config.toml
noise_aug = 0.01
win_length = 400
num_classes = 10
norm = "batchnorm"
optimizer = "soap"
beta1 = 0.95
max_precond_dim = 1024
ema_decay = 0.999
lr_schedule = "wsd"
final_lr_fraction = 0
Rows from block 2 of a small sound classifier, named by matrix and row number. Rows with one number belong to one channel. Each number is 128 + 24 x the weight over its row's rms, rounded and kept within 0 to 255. All counts start at 0. Numbers have three digits each.
After each channel's rows are labels from the 100 clips, of 14848, where the channel reaches its highest value: "top examples" is what is common among them. Only what is clearly more common there than usual is listed. The data: short pieces for a synthesised band: melody, chords, bass and drums. In brackets: how many of the 100.
# convs0: first 3x3 conv, stride 2 (model.blocks.2.convs.0.weight, 160x80x3x3, each kernel summed), inputs 0-79
# convs1: second 3x3 conv (model.blocks.2.convs.1.weight, 160x160x3x3, transposed, each kernel summed), outputs 0-79

convs0.110:152099133117111173133124119120119142119111135094081114119108110125175138097150125159057123130133131087116128097114138135160112161096141112131131128121128134076104151141145070165185126141129091111106118134098165112157113156134134122150135141
convs1.110:122096097129087127127143093105109106164139166123143133116145161119129091176141103120113154138117099134157112117122095117094159051145138118114110115097143085138129137098111141122079106117152086157119133090084136142111108091081103113158145174
top examples: square lead (27)

convs0.7:175134141164100127168131120144157144174109154114119136089105139116102119124120066121125106085160139142097097164095116097171096163112141141105115123105143115137098079126112127136129129151084126112134133125124099103115154137166145156146146102
convs1.7:122126151125087121109105113147167096136115079141130134130106155137085179112115097107148143137090132113127102108143088161130133115125116118161143159105107155149149162172076136108111161136132115138124149133123110140065090137122100130108173109
top examples: tempo: 160 to 170 bpm (25)

convs0.30:160130163122119116141129145135140154133108168097131066116143138140143129135145117080168140153116113093109085091135132132119133082108125117124149074152167107128074146157137153176117152120130142124163129107095102115128112120126113113169106094
convs1.30:101128128155133150111094083124115159145103166147135127112130133116137127112144106111121097105129116134086118123110138158160143103204143100126131134096122109134147172185157099140123151151122092143159133183126138096141126098136141127114117121
top examples: drum pattern: bossa nova (26)

convs0.55:150134108136103132119104121154132146149131136124137142082113138105132176127171149093150109119165162101114166101132145182105119148093124135102145106158103121109116096080142107108185104115134143114105145129119149163125089098142146138180115118
convs1.55:119167156160061141133097134095101118151125144091083108090130138130097129128063133128167137136121139118141148158147118124126156114112136116155099157115137141164092120125072159095110154095136129075131083133108108116147092145161152109149101111
top examples: organ-like (30)

convs0.51:141094132124088146150122117097113152114123104133158168103139135119169063140178122149125123188136119112156121087145113084122148162098122119121137102127088139097118129139153114117163142125096109090123136135131132084102084155137139103135107123
convs1.51:087091104154172149138121143129100135120097134113136138092099139088114102094135082132154092126121090141135104152125148119101146119092115088127151103145141117159100109115119166111137121160134093131128129085106137111109151142136111090100098152
top examples: bass guitar-like (52)

convs0.19:150146150153092159165126167170147113154123172120164100145124130096139124141104105089114137096155150149122167124119129109128086081129126129150085122158136142166087111124116136121095117144091156154119137139077148112089124111132107120104126156
convs1.19:125150099151104125147114163113114087115130147150111143084117134133075146125100104148131135095098137101103128142131119139175179156113115128155099126127119134142120103146073150110094165137143097127104088101123129145128105123141168164088157064
top examples: tempo: 160 to 170 bpm (34)

convs0.115:122123133142148097144130137095129107117134150100115162149147115147147154113079146148158141150093133158159145088134118120117132097147178123151103150126093113135123161102172141146115170139152141139063145173129127119148090160130115111101081138
convs1.115:102149092151124125126122136116110167146106142126121144107126098101116079134105087131141136132127130129098096111115082092100120130120098095129093129098128102135140121086134120115088087099128125130137145141121111066135139123110153095152098107
top examples: oboe-like (31)

convs0.64:110115146108117107128123118151129155140098136174128098161112111129120092102128102123110143128078150095125125156070124095113132159075145113163132157138149144143100139089119139095121135102116166118136131156106147140079128139160070148094129147
convs1.64:093123138114134128108145122111111074126103118133119163149116153146168077112133132167165173141106164102142160125129130137169129128108098155149131131124137153137114136125078118128121118167144106176109113103111112119123134128107082150135185123
top examples: clarinet-like (33)

convs0.3:091118109125121127130129162163124123123103129167137105148122140122133141107102140114177113107103124090146147113147142149107133158144106127126120158096129085092151124075096132088126138145112129126118119147093118149188154124185075145080116109
convs1.3:127171095137142114088140118135124108139135164111082115108130129109113105108112148150169115096080129143100149144112104127145105148126084151122100106130129154098100122095099084114134109112133159151109138146100110089115073126130131138116096111
top examples: tempo: 90 to 100 bpm (26)

convs0.57:133122114093094125147060086106112168188117137123121109103133137161135146125130116102136129118121126119104131099143116136137147106094081129119106119122137136114134150127139175188122130114155090139104127136134138115113128165081144123114068087
convs1.57:139134125095114124088130064096062127142136142125135149119111090127096107145179087141135101107120109106108134080118122101107132119161121104128107116138137113170145149124127108140158145117123134175154053155118145073136074141134127098147112145
top examples: clipping (26); text has "clipped" (26)

convs0.53:164121160122118105115128153138103130159122114158148092110204149116126100130168104113100128166169145145110133144101174149146054106114127109101114118131141127134119146166134121137100122111104143132110147123106124106103110137091164142113098149
convs1.53:107110111127154106115099095100107176145147117166141122138122137136121127137142132102111102080104099121102142138138157158125149088116140132163133122127123161133151108115116110099101165121138116113087073110141113155087100107144143112100142151
top examples: tempo: 150 to 160 bpm (28)

convs0.89:140115101152140147141147103107136122070104091107141166125153139108144177156102147174106113166113127128095105136123147117133100132171159095138098115141096177143123127114175133091132113109165151092117131119090146143135118149130126141101091142
convs1.89:129126128146177132151144116134084165129112142103114141119122140108082107145090080110136130151143095140109127143097153094109131113112112112092122091134141128130113101091137136116113072129134077114115109101124127109159173126117122096108090137
top examples: bass guitar-like (51)

convs0.104:157124145145140129114119137117092119124124133090115094113143135146145121127164151134130082153160128086119144066100118104127114117087103131109118069136121100142113133148116111127162096091096173131135112138118118133177125111136108072183148138
convs1.104:104112166159135145122131116102126140125094172113172122096102134143112125109122133135111120116129120128144138131077119140130143105119138101170143090109100087157122205201111157117131191112131091115144140093109140184106148106085156134151162113
top examples: bass guitar-like (50); clipping (30); text has "clipped" (30)

convs0.88:156114110094086136144125096098145144108113148092121097165162129113137136154110128165145098115094163176134134110143176117105155134120118119179115156128145172113127125109115078118097144130145081110145138144168107135122121164140130119117085145
convs1.88:152095079136155138129140178144079154107170133110119133142132127123081103136183124125115117116126118108118147145117130038119102095136087077115106092134135141132164107080109124125089117113126082100133115134105112120136132136125148141114107114
top examples: clipping (29); text has "clipped" (29)

convs0.157:119106076124166092157113083165115114107135102132160112106145123104131162132157127148148121110142126155085107148138144147119109185170139099090101101117123121147142141114136124105084142150132074102138131139100114132153107104085111110158118119
convs1.157:152120118137107132168144120101106176074150143129121114143086107124091139132124095095127108098120100135085095157075114099112095078132103107089145102135137088138157135097150141101095082144098118113112108127092128083140145155104119137125121114
top examples: oboe-like (27)

convs0.122:099119128140158124107129133087094093134132109094153157122097113125131111162131126123068123145093171108130142174130158141092115123124140126083145135118113126117153065085119126124126105175130162140123077124130111113107160141133104109164153108
convs1.122:114105089113117116109113114140128141116095121100149106093117133143118079116124109126108139136094140132130107114144128121106118054063135128087143108132167106114111111111172094130125089103114106121134153132112091177069108099086122120141108125
top examples: square lead (27)

convs0.77:124116155120106114156124207120143167131080088121157126096137139107147083143111073137107118137175139103142125145176128092103143131122119117105148098165113132124154098154133123141125112135100141107147112133125119138084099133117108087152130143
convs1.77:082113089126143186092138166111123153103134117123157102102106109122090106100113105130140093109140123132141088133136137123075156110092140083141087132151171118114144075081130120129102115112106137108140110101114145094094151127139109088106107116
top examples: square lead (27)

convs0.35:147109131174153126109169094135132132107162131119112117137117136177128077147136145104124167088135118094144086105083113122144150131104128129146101167094150094116154165102127108141100137151101081101139120135107109109118154159130104103142127089
convs1.35:116142130090112111120123109095122101100118117091143107124130127140138098142149152139133121126125110096102107103101120104130075121096154157127111109110137125092080095128127123104123094110126124173110184153129082152089089133056089160170134096
top examples: square lead (27)

convs0.130:140097123099143147156153104122156132109125122165070111095112124120145145107116162084091123140077094119117097124133117143124136135162143137109142101079146115125097090104156130128217177135132112143134133132118134129095123109126116140142123126
convs1.130:115124110117100090132103115147115113158160125080131152140150125129109107150167131160123110117087096136133143138126129156124138140125147134151081094188122150126097119110106114113185145108116140097094153082148137114114086128132125125144083163
top examples: tempo: 90 to 100 bpm (26)

convs0.155:097137167150091119158132160160153100160156097172107116117121115074158125139114127078065137098178151129147166115124128145130128123123158098141104151090122132146096129143106130107106148144076119116133133094123126105125135109122111127101135114
convs1.155:112151107103088125086115127130095080101129126116110152159133124131094155115118102151143148111101133100093147103137106147124154133137110155145106155166119168112117107120081103148123158094121156170085131123164110113119061126098139155139130066
top examples: tempo: 160 to 170 bpm (25)

convs0.112:155079156111095120136125124136139113086157134134147164134162164159126159092188099113142151132143129123132094121071134106140125104144144102125129146125132092130085144131201127143097132108140110112150142137090123128128122074107142133119143129
convs1.112:090160103148105082122126117081116137130130112140144158117086110139154130123098100159091133124081100095124102119113111139126111120126130112138136112122110131148121146118095107081163131098118132154130148127146099107120101107103068085106129095
top examples: square lead (32)

convs0.148:092148138104122162099101119140118150143154123146126088134143097079153113172116104111145124120089127125139112104197162126095093137127126139122110081091131133112114125126145142084114117145145107133144110185111118083141123123144091132157126168
convs1.148:141168109182125095142136124132113120162121150123129113109126129140090111119153103118157100134108099119089108119106130109059103145123143132107133122150125117150096107104164112095100106119119115133111222145155119102153118127121186141136117094
top examples: clipping (27); text has "clipped" (27)

convs0.4:158105108075104151133125147093098112131085133111088109102160104144159084109119146140107123166105124125135136099115105127112106117135133150107149087149146131133103127117092151110192119140170155128082135140166107154177141139145126103119137132
convs1.4:143158144134140161155117153135142151125113108110159121107137101133089094143142126070101143120141133114138128135070124121143135087105122098110134088104153068112136152118097145100087138127121079139107121119089115169088110142150090184126162134
top examples: marimba-like (28)

convs0.142:141099128111078096142083130165149105111147133145129087148123162117135129130138161136110131075109137092113148182108114149173115111126105134125149146133117140148134113171156102129132085163110177146155147150108154132098149126172122151116104126
convs1.142:170150142121114148074112118122161147130163104115058142107106123146094129146077102125122168129111119096141153141158115115134135123108113147149118167115125137118134107126071109107102138118115115116117031114129079137116128122139132125088143117
top examples: tempo: 160 to 170 bpm (33)